config.toml
model = "segmentation model"
dataset = "short English words printed on busy colour backdrops"
train_examples = 90422
image_size = 48
crop_scale_min = 0.8
horizontal_flip = false
color_jitter = 0.1
num_classes = 27
encoder_arch = "vit"
encoder_norm = "layernorm"
encoder_norm_position = "pre"
encoder_activation = "gelu"
encoder_head_dim = 32
encoder_fused_qkv = false
encoder_bias = "all"
encoder_qk_norm = false
encoder_parallel_block = true
encoder_moe = "soft"
encoder_num_experts = 32
encoder_moe_every = 1
encoder_expert_mlp_ratio = 0.5
encoder_slots_per_expert = 2
encoder_shared_expert = false
encoder_patch_size = [8, 8]
encoder_conv_stem = false
encoder_layers = 16
encoder_width = 128
encoder_positions = "conv"
decoder_norm = "batchnorm"
decoder_activation = "silu"
decoder_widths = [64, 128, 128, 128]
decoder_blocks_per_level = 2
decoder_block = "basic"
decoder_attention = false
decoder_upsampling = "nearest_conv"
residual_init = "scaled_by_depth"
optimizer = "soap"
beta2 = 0.99
lr = 0.0053
beta1 = 0.9
shampoo_beta = 0.99
eps = 1e-08
precondition_frequency = 25
max_precond_dim = 512
one_sided = false
adamw_lr_other_params = 0.00085
grad_clip = 5.0
ema_decay = 0.99
steps = 13300
batch_size = 256
epochs = 37.7
lr_schedule = "cosine"
final_lr_fraction = 0
warmup_steps = 1330
weight_decay = 0.1
adamw_weight_decay_other_params = 0.01
Rows from block 5 of the decoder of a small segmentation model, named by matrix and row number. Rows with one number belong to one channel. Each number is 128 + 24 x the weight over its row's rms, rounded and kept within 0 to 255. All counts start at 0.
After each channel's rows are labels from the 100 images, of 14848, where the channel reaches its highest value: "peak on" is the class under the peak. Only what is clearly more common there than usual is listed. The data: short English words printed on busy colour backdrops. In brackets: how many of the 100, against the usual share in percent.
# convs0: first 3x3 conv (decoder.decb.1.1.convs.0.weight, 128x128x3x3, each kernel summed), inputs 0-127
# convs1: second 3x3 conv (decoder.decb.1.1.convs.1.weight, 128x128x3x3, transposed, each kernel summed), outputs 0-127

convs0.56 [131 111  81 163 125  69 118 111 149 120  93 117 118 116 108 158  77 143 118 174 136 106 149 136 118 105 153 125  86 180 124 115 120 152  83 106 145 174 126  78 108 120 115 135  86 138 145 143 137 151 123 106 107 158 116  88 168 171 148 125 154 203 124 112 141 146 143 142 145 136 138 102  92 140 121 130 119 111 155 134 145 143 117 113 153 110 130 165 116 156 178 135 139 127 139 103 133 145 130 116 108 115 158 115  89  89 128 159 100 105  97 120 117 131 148 123  81 126 122 101 128 151 126 142 137 133 127 124]
convs1.56 [174 132 144  85 112 123 112 130 106 102 159 149 106 132 150 127 154 154 171 104 114 135 119 106 137 141 119 124 124  99 138 135 148 139 165 127 137  92 132 128 137 109 144 124 150 122  83  89  86 116 117 110 133 125 101 138 100 109 148 126 129  66 107 155 112 130  88  71 106 175  83 138 135 137 159  90 113 155 100 106 154 102 153 140  99 116  96  79 176 160 117 161 136 126 131 138 111 137  89  99 131 114  94 120 152 123 109 128 148 167 142 121 141 106 123 138 132  81 155 170 105 118 108 110 152 138 156 134]
peak on: letter e (31 vs 0.3)

convs0.4 [118 138  88  92 118 119 121 113 144 119 124 153 116 119 128 128 122 169 152 103 164 103 127 151  86 147 152 105  93 144 137 163 167 105 135 112 118 139 148  92 139 166  95 138 133 165 132 153 150 121 100 103 126 116 156 103 168 139 186 109 111  78 139 129  75 108 164 122  98 126 171 126 138 171 118 134 133 166 101 117 122  93 117 111 132 138 131 153 105  89 120 124 144 132  98 138 133 156 119 123 116 111 152 104 139  99 100 144 124 118  94 155 151 107 111 172 168 126 103 106 129 114 150  86 113 171 103  88]
convs1.4 [100 109 114 119 150 106 146 133 131 166  97 109 174 134 102 120 162 112  57 150 111 152 128 117 176 156 108 138 125 143 140 127 123 126 105 149 108 152 111 143  92 135 170 132 131 102 124 129 152 113 112 111 101 123  87 112 105 127  97 138 119 146 109 119 126 102 122 120 144 129 156 101 118 108 108 106 110 123 171 113 124 169 150 118 110 129 167 177 168 151  97 123  72  81 124 140 131 138 156 146 121 151 103 147 124 162 169 143 119 116 121 103  94 139 156 100  71 152 158 156 151 114 120 151 158  99 149 147]
peak on: letter s (26 vs 0.1)

convs0.6 [ 82 136 125 157 132  69  98 142 152 123 123 127 135 131 101 132 159 156 165 121 134 153 135 143  95 154 101  91  84 138 116 129 174 107 108 143 120 126 162 115 128 121 141 127 147 125 107 123 174  98 159  98 113 112 144 131  87 109 173 105 139 116 142 135 156 113 122 117 164  98 146  97 169 118  74  89  97 125 136  92 143 151 108 120 114 153 124 162 103  89 137 135 116 106 127 144 149 144  89 119  91 146 124 135 119 135 109 151 102 100 141 181 139 151 100 154  80 124 100 132 170 114 128  87 122 134 126 130]
convs1.6 [133 125 128 127 145 143 142 133  44 145 136 121  99 131 166 175 100  88 116 128 130 159 118 128 151 133 149 154 178 120 136 121  94 146 127 149 141 119 142 156 141 129 133 140 118 128 169 143  76 155 135 153 136 138 107 132 149 140 116 151 142 139 121 145 124 159  94 151  54 121 154 130 113 108 165 174 197 162  89 164 107  82 120 151 145 140 128 121 119 143 162 129 121 128 124 167 118 115 155 152 161  95 118 129 158 116 118 130 120 154 154 107 125  80 128 136 149 135 117  99 118 115 140 109 108 137 148 116]
peak on: letter x (55 vs 0)

convs0.125 [137 168 155 146 137 101 112 135 121 106 126 128 115 128 131 122 106 125 170 104 149 156 177 111  80 101 111 138 138 101 143  69 158 137 161 132 131 171 155 125 119  85 123 113 110 135 178 117  94 168 138 165 119 104 122 132  97 121 119 124 113 147 124  83 140 134 129  80 117 159 137 119 128 116 125 126  93 111 152 105 143 125 113 137 137 108 152 111 109 155 134  95 138  85 147 128 144 120 142  96 133 132 118  90 100 113 131 127  36 115 151 100  69 131 118 142 119 122 159 113 103  90 116 116 105 108 110 123]
convs1.125 [132 118 134 103 169 156 140 123 114 124 137 111 158 102 127 113 136 160  96 146 113 123  76 149 146 130 114 127 145 145 117 173 106  79 111  97 118 171 141 157  94 142 157 150 114 126 142 109 146 132 181 102 150 163 101 125 142 122 116 137 127  92 145 154 106 137 114 135 109 136  97 140 109 117 113  76 150 137  94 135 125 106 153 139 116 109 132 163 144 120 162 140 145 184 113 159 110 120  48 106 163 159 138 131 136 117 155 116 144 112 115 103 140 132  98 129 101 139 120 168  77 146 132 161 121 140 168 163]
peak on: letter r (40 vs 0.1)

convs0.87 [115 121 171  99  66 135 146 146 141 135 131 115 121 123 133 120 147 127  98 128 134 158 145 124 113 148 127 160 146 126 139  96 115 140 143 143 101 113 153 135 132 119 140 142  98 110 150 115  88 154 162 141 113 132  83 146  98 154  82  88 159  87 104 160 134 133  93 144 139  98 142 143 138 133 104 132 124 142 109 155  97 140 158 124 122 137 159  60 156 132 102 128 156 104 125 120 136  61 127 122  93 136 132  78  93  98 161 135 129 167 159 111 132 193 129 129 146 129 103  93 114 102 118 162 117 126  96 127]
convs1.87 [138 124  84 156 137  76 108 100 105 129  74 111 146 111 112 160 146 110 118  91  98  88 104 141 124 121 109  90 151 102 101 174 127 106 104  90 106 107 106 140 107 111 158 119 138  96  99 186 142 105 128  99 116 127  87 151 138 119 131 145 135 136 138 143 113 106 117 126 144 174 140 142 118 173 126 125 132 103 126 111 144 134 152 100 111 124 106 144 110  88 176 136 158 121 119  93 139 123 106 157 131 176 136 137 143 140  94 120 109 121 134 117 122  88  95 115 113  89 158 124 199 144 137 106 132 124 109 109]
peak on: letter m (29 vs 0.1)

convs0.67 [158  84 156 145  87 116 160 109  85 118 142 105 129 110 107 104  79  94 144 123 113 136 133 118 136 114 115 118 128 106 131 133 131  90 144 128 105 103 141  99 141 109 105 103  99  90  90 122 108 120 113 136  94 156 113 106 134 157 152 107 133 144 143 182  88 109 118  93 114  92 132  67  89  88 136 137 107 144 152  90 116 120 193 117 111 124 163 105 124 127 128 157 116 110 104 133 116 110 113 141 127 155 152  99 120 144 170 120  83 117 153 182 135 123 113  93 138 122  97 120 105 139 126 138  94 104 129 122]
convs1.67 [111 118 139 108 111 116 115 159 132 117 145 175 154 152 141 122 151 176 121 160 121 134 101 100 100 112 133 136 146 101 142 123 158 114 126 168 157 135 115 100 113 122 111 137 118 137 165  67 148 106 105 119 136  82 184 175 104 124 146 124 127 139 136 114 144 143 118 169 150 145 114 166 155 144 137  83 111 136 116 156 150 165 104 130 145 116  95 120 100 122 103 102 118 174 119  85 128 159 145  91 132 110 103 127 148  89 145 123 105 143 103  99 122 122 131 182  99 107 157 135 171 128  77 154 150 137 135 139]
peak on: letter w (25 vs 0.1)

convs0.94 [170 155 111  89 146 131 111 143 123 109 113 100 133 132 121 136 135 110  77 165  71 151 155 135 151 126 119 128 144  84 113 121 139  98 121  91 148 104 145  87 104 136 106 124 133 119  75 139 131 135 109 102 135  87 113 170 140 121  99 138 142 164 142 151 134 122  95 149 154 145 130  92 150 152 112  92 118 120 139 108 128 169 147 115 120 152 169 109 130 115  80 155  65 111 170 157 129 115 166 123  89 165 136 113 130 157 159 117 147 130 124 137 110  89 106 105  96 151 133 126  89 110 146 107 115 139 109 143]
convs1.94 [ 85 102 146 104  76 138 155 149 148 167 132 130 162 118  88 126  80 108 131 140 130 113  61 157 138 175  97 148 115 136 133 131 101 142 139  99 107 164 138 134 118 146 142 141 133  85 187 129 105 105 121 144 134 112 141 113 110 137 155  98 110 138 146 102 131 114 127 114  71  96 114 126 149 119 112 143 154 131 134 145 135 119 123 119 156 126 116 109 105 142 146  76 118 167  81 113 155 109 137 128 185 116  96 117 137 122 118 144 136 141 130  94 159 128  97 144 115 130  98  81  95 105 151 150 101 136 152 142]
peak on: letter k (49 vs 0.1)

convs0.35 [116 125 151 144  99 121 140 158 108 143 131 132 127 122 131 144  87 131 137  90 143 136  62 130  96  91 109 175 109 140 125 128 128 103 121 132  91 107 131 115 126 123 130  96 116  96 119 130 100 101 114 133  91 117 156 107 157 140 100 130 180  88  95 162 162  89 124 129 152 140 136 101 165  86 127  94 154 137 157 116  62 128 153  89 126 124 117 115 132 119 148 134 160 129  78 148  93 133 127 111  76 126 117 150 118 124  95 131 125 123 132 115 103 112 121 117 125 157 133  74 116 108  83 107  85 158 130 147]
convs1.35 [143 114 121 104 135 120 104 104 133 147  99 104 176 110 109  95 146 116 115 137 143 130 159 140 136 160 134  79 114 118 142  88 140 124 111 166 139 128 156 148 192 106 125 120 110 171 125 102 159 134 132 112  86 121 103 145  95 145 140 115 134 130 159 117 119 136 133 100 123 107  87 108  72 112  73 194  87 113 124 119 149  93 115 154 112 146 115 130 137 142  98 115  65 161 151  97 152 116 145 125 126 157  83 104 148 117 147 104 100 152 109 137 143 113 133 128 145 148 142 119 100 109 111 127 172 138 125 111]
peak on: letter e (30 vs 0.3)

convs0.44 [141 127 102 160 113 118 110 144 107 134  58 113 126 149 144 109 107 130 135 122 113 173 159  92  81 102 126 150 167 159 129 116 101  85 152 101  91 127 110 154  95  98 106 112 145 109 156 165 116 107 118 158 155 179 142 108 126 141 142  90 144 150 110  85 127  98  72 139  96 126 127 133 156 131 105  94 123 123 142 108 125 120 134 120 151 148 122 145 125 112 105 172 103 148 153 120 116 112 115 107 170 137 105  79 138 110  97 119 140 122 117 101 146 143 138 128  73 125  75 140 125 141 142 149 162 116 133 143]
convs1.44 [154 119  85  98 116 108 153 101 114 167 176 139 125 121 117 124 104 117 128 122 172 166  80 195 123 141 148 164 108 105 116 108 149 168 144 157 146  88 113 166 164 146 137 144 116 142 119 134 138 128 134 121  91 126 107 127 131 153 116 151 125 116 121 173 124 135 163  95 134 132  95 121 124 148  98 128 133 132 140 132 127 145 128 118 120 121 144 147  79 119 131  92 112  92 120 142 167 140 117 139 138 127 169 156 132 163 153 144 159 111 140 122 121  81 133 158 187 175  96 100 183 125 110 110 124 119 119 102]
peak on: letter r (29 vs 0.1)

convs0.49 [109 107 112 133  90 123  88 136 100 156 127  94 144 105 139  97 109 125  96 154 125  61 141  76  83 125 134 134  88 126  90 113 170 154 130 106  63 111 139 128 118 149 154 138 116 114  87 152 169 117 106 134 160  85 131 132 112 117 138 126 134 142  74  80 118 111  99 158 113 105 143 144 121 108  99 104 145 110 130  78 122 133 109 118 100 151 122 113 118 125 166 111 122 133 176 147  73 124 113 146 113 115  94 133 113 123 135 123 138 107 130 120 103 107 119 116  86 157 133 114 130 118 100 140 110 115 118 151]
convs1.49 [135 133 125  91 121 123 148 154 147  92  96 116 102  90  85 113 114 159 142 119 114 150 115 119 144 155  97 141 156 108 121 144 107 145 112 132 143 130 117  85  98 111  96 115 147 142  66 126 100 131 126 129  89 131 143 123 133 141  68 126 118 138 134 185 141 136 151 117 177 182 111 145 164 128  84  87 157 115 125 160  83 109 154 126 111  84 138 101 153 129 124 164 171 121 113  88 139 145  85 127 110 138 138 115 105  96 132 122 109 162 122 135 149 100 120 105 147  97 112 136 156 140  88 125 153 137 130 122]
peak on: letter t (86 vs 0.1)

convs0.95 [133  85  90 118 150  79 137 116  85 117 100  82 106 115 154 122 105 154 111 121 123 147 133 141  96 112 112 185 111  96  97 107 140 185 138 166 123 126 144 135 122 125  83 130 149 146 138 124  87 129  95  92 142 133  98 116 115 100 101  94 124 134 121 130 131 122 131 138 153 125 134 106 129 110 112  79 122 121  74 100 130 115 103 144 129 103 107 111 130 128 137 128 137 124 167 128  95 122 125 161 130 108 132 123  93 118 103 135  99 120  89  72  86  79 104 131 118 130 104 156 115 123  96 119 117  92  81 163]
convs1.95 [128 155 143 103 109 103 124 111 169 129 144  99 140 110 130 126 110  88 109 100 145 118 150 180 137 121 121  98 116 125 120 146 128  77 132 133 110  82 121 119 154 112 174 130 139 141  95  71 101 173 163 116 122 134 121 117 128 154 129 165 114 154 125 150 135 122 157 102 138 158 166 170 111 125 144 137 104 123 142 156  83 127 168  98 138 139  80 146 130 161 117 109 119 108  98 113 122 132 127 110 160 152  77 142 156 115 142 100 110 162 173 167 139 102 120 119 105 117 156 101 110 159 145 142 133 108 173  95]
peak on: letter f (50 vs 0.1)

convs0.105 [131  97 130 134 143 112 119 128 116 130  90 138 144 124 134 181 138 108  78  95 117  85 145  90 101  89 111 116 107 186 134 128 116 127 120 168  98 153 149 131  72 116 133 121 129 107 129 162 116 129 149 135 122 128 146 113 136 147 182 188 155 140 138  98 132 102 110 129 112  74 133 144 166 138 160 125  95 120 101 120 129 108 138  83 112 145  93 110 143 125 133 193 128 114 137 123 139  88 128 112 122 143 124  85 126 135 131 165 107 113 165 106 124 154 100 109 119 157 144 140 120 161 159 138 124 166  96 120]
convs1.105 [134 132 121 131 113 135 144 165 173 136 135 114 126 152 157 132 146 126 145 169 156 154  79 131 135 181 108 137 124 118 135 136 119 148 145 106 111 128 115 129 154 112 108 106 124 148 148 161  96  98 106 114 106 149  75 139 133 122 121 105 103 158 138 105 136 120 162 142 131 136 135  76 116 144 123  99 123 134 159 173 194 138 136 110 149 119 140 121 150  96  95 110 149 179 110 118 108 137 154  99 156 126  93 141 143  86  75  97 142 133 105 159 121 150 143 158 103  87 126  94 152 139 127 163  78 136 171 133]
peak on: letter k (27 vs 0.1)

convs0.103 [ 99 103 104 118 134 119 105 112 111 114 128 130 103 170 156 188 152 120 136 127 116 113 157  99 134  68 177  85 142 167 116 148 180 118 141 153 177 119 173 121 139 122 114 155 149 129 150 127 147 123 100 118 117 113 121 137  94 160 160 150 133 125 112  75 117 135 135 146 135  85 102 104 109 136 117 128 109 167 111 119 136 144 158 149 127 160 152 121 115 181 121 144  97 128 129 102 115 143 153 103 155 164 126 123 167 166 158 146  98 138 107 146 107 131 113 141 142 161 151 101 103 137 124  98 140  97 125  90]
convs1.103 [118 151 102 112 161 139 116  82 170 104 132 152 104  96 118 136 118 163 105 133 136 133 107 209 133 165 120 141 105 123 151 106  87 119 118 154  85 155 114 111 137 169 117 131 130 103 122 112 170 148 134 130 120 131 186 140 146 116 125 121 113 100 120 143 119 136 165 141 138 134 144 133 141 150 130 163 146 117 103 133 102 119 130 127 120 124 115 166  96 123 103 154 145 126 138 138 125 112  74 128 102  99 133 154 105 136 148 137  85 111 145 177  93 127 101 128 154  63 142 127 132  72 150 125  73 120 135 142]
peak on: letter n (31 vs 0.2)

convs0.23 [137 121 145 127 113 144  81 106 101 105 148 154 159 160 148 142  74 113 159 127 156 139 167 157 156  87 133 133 132 107  85 122 114 127 136 116 176 110 131 144 113  99  90 113  94 134 115 155 148 134  96 120 145 137  88 122  78 168 100 135 181 150 153 110 103 133 176 154 103 140 116 113 133 177  86 138  96 145 122 140 118 155  63 116 145 150 110 117 144 142 134 133 106 109 133 141 118 137 147 137 130 132 156 126 157 113  76 142 128 106 124 109 121 124  89 123 149 120 136 144 170 123 131 117 143 148 101  86]
convs1.23 [110 126 171 109 147 156 186 132 137 164 112  66  94 112 143 116 145 110 129 135 110 134 122 123 104 159 148 128 178 123 119 128 184 134 148 170 148 141 147 170 162 168 138 131 161 161 128 137 126 142  99 150 118 141 140 163 173 116 134 102 125  90 122 137 134 112 107 106 163 135 112 152 129 112 165 132 128 161 184 150  94 127 123 150 128 145 159 140 141  97 129 119 131 164 134 123 175  97 111 107 130 102 125 117  94 112 174  97 160 150 125 103 110 125 138 161 105 163 146 114 102 142 126 122 154 108 149 137]
peak on: letter a (31 vs 0.3)

convs0.3 [139 127 138 157 129 116 134 153 123 127 104 145 117 164 177 163 111  93 134 100 114 119 118 113 123 158 144 142 140 163 137  95 120 118  85 151  75 120 168 127 129 133 116 125 183 149 126 138  89 123 136 104 144 140 111 115 135 110 119 109 101 171 135  78 151 102  98 170 144 150 118 155 182 164 139 126 168 127 157 127 151 127 160 116 146  79  94 163 125  96  94 101  84 136 149 123 125  98 106 109 131 136  92 121 120 129  97 127 106 148  77 155 134 100 121 123  70 104 136 140 149 117 145 115 143 124 117 114]
convs1.3 [108 114 124 113 113 166 102  86 111 175 109 127 140 122 113 154 138 187 124 122 148 123 132 149 109  99 152 138 107  87 161 151 120 138 170  91 173  96 129 133  87 162 107 112  79 121 146 136 134  93 138 132 132 108 153 124 137 118 101  86 106  85 130 103 147 123 149 119 134  98 136 125 114 105 140 116 100 141 131 113 151 182 108 147 141 125 144 136 140 166 163 160 159 141 100 133 106 134 128 176 102 143 146  85 144 129 102 123 184 124 107  88 161 163 145 131 171 139 105 155 137 123 118 143 147 117 137 115]
peak on: letter g (31 vs 0.1)

convs0.64 [132 128 125 112 116 123 115 119 132 125 104 113 137  87 105 127 153 116 115 152  79  91 171 132 101 130  90 170  99 120  85 122 111 129 129 112 153 155 134 117 122 104 123 136 114 117 122 190 140 127 124 111 114  98  92 184 111 163 134 104 138 134 112 177 116 150 122 165 102 130 146 136 118 167 110  91 135  88 155 106 111 122 165 151 145 149 155  79 173 111 133 102 135 121 135 137 115 142  93 140 101 141 160 150 139 105 143 139 132 134 143 127 141 123 152  91 131 110  99  95 101 135 131 182  78 128  70 147]
convs1.64 [139 106 120 161 127 136 155  52 120 117 101 111 103 143 108 113 111 126 131 119 126 108 141 127 141  72 123 128 117 116 145 119 130 123 150 145 137  85 137 142 134 102  98 176 142 140 177  86 138 133 137 133 151 113 140  86 126 142 124 149  87  66 140 132 134 155 152 113 125 126 141 156 125 139 125 117  92 103 122 104 118 121 156 127 143 138 115 147 103 168 103 123 114 147  87 134 117 134 145  97 142 125  97 101 160 131  98 131 140 104 146 112 139 130 103 178 160 188 141 200 110 109 112  87 149 121 178 132]
peak on: letter o (37 vs 0.3)

convs0.36 [ 89 136 110 133 145  91 130 120  97 101  66 122 108 101 134 169 124 167 106 122 121  94 152 196 144 126 164 129 155 126 146 125 117  90 121 160 124 102 134 119 100 155 108 120 119 126  76 113 137 134  55 114 147 123 138 150 174 120 112  81 101 137  87 127 129 104 132 110 136 119 142 107 117 137  93 113 113 149 144  93 116 110 129 138 114 152 143 138 145 167 109 139 122 113 158  98 134 100 182 135 138 133  70 124 172 160 131 128 123 112 142 132 108 118 136  84 108 117 124 128 133 145 119 101 124 110 125 169]
convs1.36 [156  97 154 156 138 134 112 145  96 142 174 165 125 129 124  92  86  95 169 139 133 198 109  50 142 103  96 160 154 135 112 130 106 184 131 133 113 110 135 127 159 110 114 122 127 120 181 137 130 146  98 133  91 125  95 100 115 138  97 153 111 140 124 132 119 171  81 173 113 152 103 150 108 145 116 119 150 112 118 138 126 122 121 148 134 121 135 144 126 107 135  91 133 122 150 134 136 151  91 155 147 105 168 146 123  96 104 162 122 149 121  79 116 137 136 139 133 141 129  92 115 118 120  94 129 130 135 111]
peak on: letter k (54 vs 0.1)

convs0.47 [107 117 110 103 118 163 147 113 181 110 179 103 103 118 131  73 114  93 136 117 160  72 136  36  97 107  99 122 131 113 142 116 137  75 184 141 106 142 132 110 177 104 106 115 137 114 174 168 125 129 162 126 128 144 169 122 155 143 115 157 113 114 121 117 128 104 146 119 102 137 148 136 147 133 109 105 131 123 140 126  99 124 138 105 129 141 102 155 130 141 112 129 137 121 139 110 114  95 119  60 110 158 132 127 125 158 107 103 138 134  90 119 155 138 121 137 128 149 123 163 123 130 130 130 146 134 146 103]
convs1.47 [106 110 181 115 133  88 152 116  86 133 122 131 144 133 125 116 148 164 138 182 123 194 154 155 180 138 128 141 112 148 145 128 105 202 126 130 148 107 119 156 150 131 133 109 153 124  86  97 150 140  95 159 147 111 162 142 107 135 122 124 149 143 132 135 142 131 116 149 123 134 168 144 170 100 111 152 110 126 139 126 137 101 136 165 152 101 150 121  99  65 139 155 126 125 129 156 150 133 143 160 122 104 129 141 118 140 159 148  74 131 151 141 113 144 105 119 148 112 126  79 113 162 123  89 140 125 107 147]
peak on: letter s (52 vs 0.1)

convs0.14 [128  78 126 116  99 152 101 106 128 128 102 118 111 140 126 139  80 101 134 118 152 119 100 118 169 130 146 144  89 107 116 159 119  91 167 109 132 119 127  90 151 109 138 128 126 118  91 125 169 123 110 127 112 143 109 104 168 156 146 109 119 138 125 116 121 108 148 133  97 131 112 108 104 104 117 106 131 113 214 100  91 111  92 137 135 122 132 182 157 117 136 154 146 115  69 169 159 143 173  89 123  74 136 146 134 109 111 148 120 106 146 160 151 114 117 111 102 117  87 124 120 137 117  93 109 114 121 116]
convs1.14 [121 140 113 143 163  98 131 107 165 151 140 148 139 110 162 128  96 144 143 115 137 131 160  83  87  93 150  85 131 110 159 145 149 117 115 146 113 103 148 116 133  83  95 115 141 110 151 178 120 129 157 122 151 107  94 153 120 108 142 108 142 148 130 143 109 126 143 137 162 159 117 127 136 158 135 137 119 136  48 150 145 137 128  86 119 144 109 132  94  97 155  80 124 146 110  99 105 146  73 131 145 187 142 136 100 162 108  94 121 126 117 114  99 167 112 138 124 104 170 133 128 108 132 142 136 121 115  86]
peak on: letter m (30 vs 0.1)

convs0.78 [110 103  80 129 129 120  82 123 154 137  92  90  76 161 129 142 145 137  83 128 118 122 141 117 162 174 123  98 113 144 172 113 130 147 154 133  92 132 164 137  95 158 121 126 144 158 132 146 159 120 103 135 136 125 183 103  76 113  93 122 144 153 105  96 118 124 117 115 153 131 106 157 138 124 114 101 177 124 135  80 140 117 114 112 111  99 134 154 108 125 124 161 131 141 170 124 139 116 126 101 154 134  98 141 106 131 162 145 108 150 131 133 155 155 157 147 120 104 146 130 130 134 162 141 133 178  73  89]
convs1.78 [137 148 140 121 120 123 115 128  88 127 189 125 158 131 124 120  64 109 132 118 146 147 106 160 117 148 151 176 137 106  80 116 111 113 104 133 160 120  97 143 130 131 154 123 102 101 121 107 167 133 147 140 124 148  71 108 151 137 156 132  90 116 127 159 137 131 131 126 124 137 134 130 159 108 108 145 128 121 130 144  82 117  96 158 119 153 126  80  98 110  80  68 116  99 121 111 167 110  92 149 106  75 132 127 105  91 116 147 114 147 136 121 112 127 103  96 119 132 104 138 130 146 120  65 119 127 146  86]
peak on: letter k (25 vs 0.1)

convs0.118 [110 126 132 123 120 152 117 127 119  76 119 151  96 117 114  89 137 110  97 133 137 118 122 205 104 132 141 153 144 122 118 151 108 155 164 123 119 131 130 135 174 107 114 156 130 138 157 134 164 140 150 120 135 115 118  86  96 147 141 113 104 107 137 122 139 127 130 135 148 134 103 121 139 140 120  85 120 177 106 156 102 156 117  95 131 136 131  91 103 144 105  75 148  86 129  75 143  80 127 143 103 126 137  86 107 132 174 130  89 115 159  94 149 174 138 163 134 148 127 104 162 107 124 154 133 107  84 148]
convs1.118 [118 110 104 143 154 115 134 153 137 137 112 169 114 145 164 137 117 168 146 164 111 152 170  92 135 107 152 134 120 130 117 129 154 129 109 136 129 128 130 121  64 141 141 120 153 196  94 128 121 109  88 130 170 121 121 131 108 102 112  96 134 131 124 116 123 168 102 121 128 127 108 165 161 135 150 160  97  99 162  76 122 101 139 140 128 131 131 129 156 101 122 178 132 124 140 173  97 108 136 144 159 155 149 145 129 132  81 136 158 147  98  81 100 120 132  94 116 146 155 153 142  96 139 100 168 151 143 159]
peak on: letter o (31 vs 0.3)

convs0.31 [137 108 111 137 113 153 116 147 127 128 156 143 113 150 107 126 159 106 132 150 128 183 111 117 156 175 106 161 110 106 161 157 100  93 107 149 111 121 124 135 141 164 117 165 109 105 117 166 105  82 109 168 125 173 111 135 144 135 165 118 136  76  89  93 154 134 107 133 119 149 160 100 133 134 116 116 144  91 103 117 117 135 108 160 125 123 126  80 106 104 104 104 125 137 100 124 153 127 139 137 113 171  88 135 137 126 128 154 146 120 121 149 119 151 141 114  76 175  70 132 106 153 113  93 141 169 113 147]
convs1.31 [115 123 160 112 158 106 117 121 141 110 108 121 125 134 137 106 142 115 134 126 147  73 128 145 123  96 151 162 102 148 119  84 106 161 140  98 120 114 134 166  78  86 194 144 162 129 151 118 105 139 128  99 120 102  99 105 105 132 110 125 102 132 109 168 143 109 169 121 153  75 118 157 156 126 115 118  98 142 131 149 159  98 113  77 116  82 126 114 118 129  85 159 109  99 122 173  77 109 129 118 170 117 105 128 167 112 104 108 122 121 142 133 126 116  95 115 137  97 139 159 113 130 116  97 108 111 123 142]
peak on: letter o (39 vs 0.3)

convs0.115 [114 148 107 145 118 108 135 163 110 102 116 101 138 117 114 121  99 145 122 150 132 121 113 180 107 157 110  79 147 123  94 132  79 134 117 104 101 189 158 141  96 123 141 118 155 120 167 157 100 138 141 121 102 120  59  88 158 116 110 119 136 169 120 140  98 121 137 138  82 134 163 119 117  86 141 130 125 166 120  87 112  97 138 130 122  92 146 138 157 109 120  86 141 131 181  92 111  96 111 116 149 125 150 129 112 142 160 150 141 134 154 114 106 106  97 110 124 113 148 110 126 102 148 144 124 134  77 113]
convs1.115 [115 114 138  99 125 114 118 127 163 157 136 158 140 160 109 113 129 146  99 147 130 163 100 141 143 109 157 144 148 109 153 128 168 135 147 165 120  55 114 121 118 134  93 141  87 127 109 115 130 115 129 139 147 136 152 121 119 107 143 148 114 118 133 133 145 107 131 144 135 147 173 143 133 145  91 121 113 135 120  98 164 174 102 140 129 110 122 133 130 177 127 138  86 131  97 111 126 149 150 180  89 119 113  99 148 142 141 127 167 113  77 102 127 156 187 122 158 164 162 173 140  88  90 148 176 130 144 145]
peak on: letter r (48 vs 0.1)

convs0.69 [149 135  99 147 110 115 116 147 117  77 122  62  99 104 121 117 142 144 133 107 125 117 159 113 160 109  92 117 123 124 149  88 123 144 101 152 106  90 109 130 133 130  95 139 158 144 112 163 114 110 148 129  87 132 149 122 117 169 147 119 120 131 132 121 131 123 141 104 151  69 149 142  84 122 141  66 176 100 136 113 136 155 130 135  99 105 145 110 138 121 156 151 128 188 156 124 147 127 125 150 158  94 140 139 120 128 135 111  62 114 122 162 155 146  97 132 135  96 120 181 100 100 126 157 130 109 114 135]
convs1.69 [111 131 143 100 138 143 134  97  96 169  89 124 147 146 116 172 124 123 118 126 104 128  71 174 108 138 123 134 127 100  81 162 107  81 148 120 127 127 124 172 110 126 136 147 116 130 123  96 109 111 112 126 148 161 114 133 125 113 139 165 128 137 107 136 126 100 132 157  84 139 148 166 153 125 102 136 119 141 162 106 114  96  99 144 166 124 119 138 136 134  90  93 149 114  78 101  94 123 138 113 131 105 121 134 145 107 103 179 172 127 138  87 116 131 154  94  80 131 145  96 170 157 164 108 140  90 141 108]
peak on: letter w (30 vs 0.1)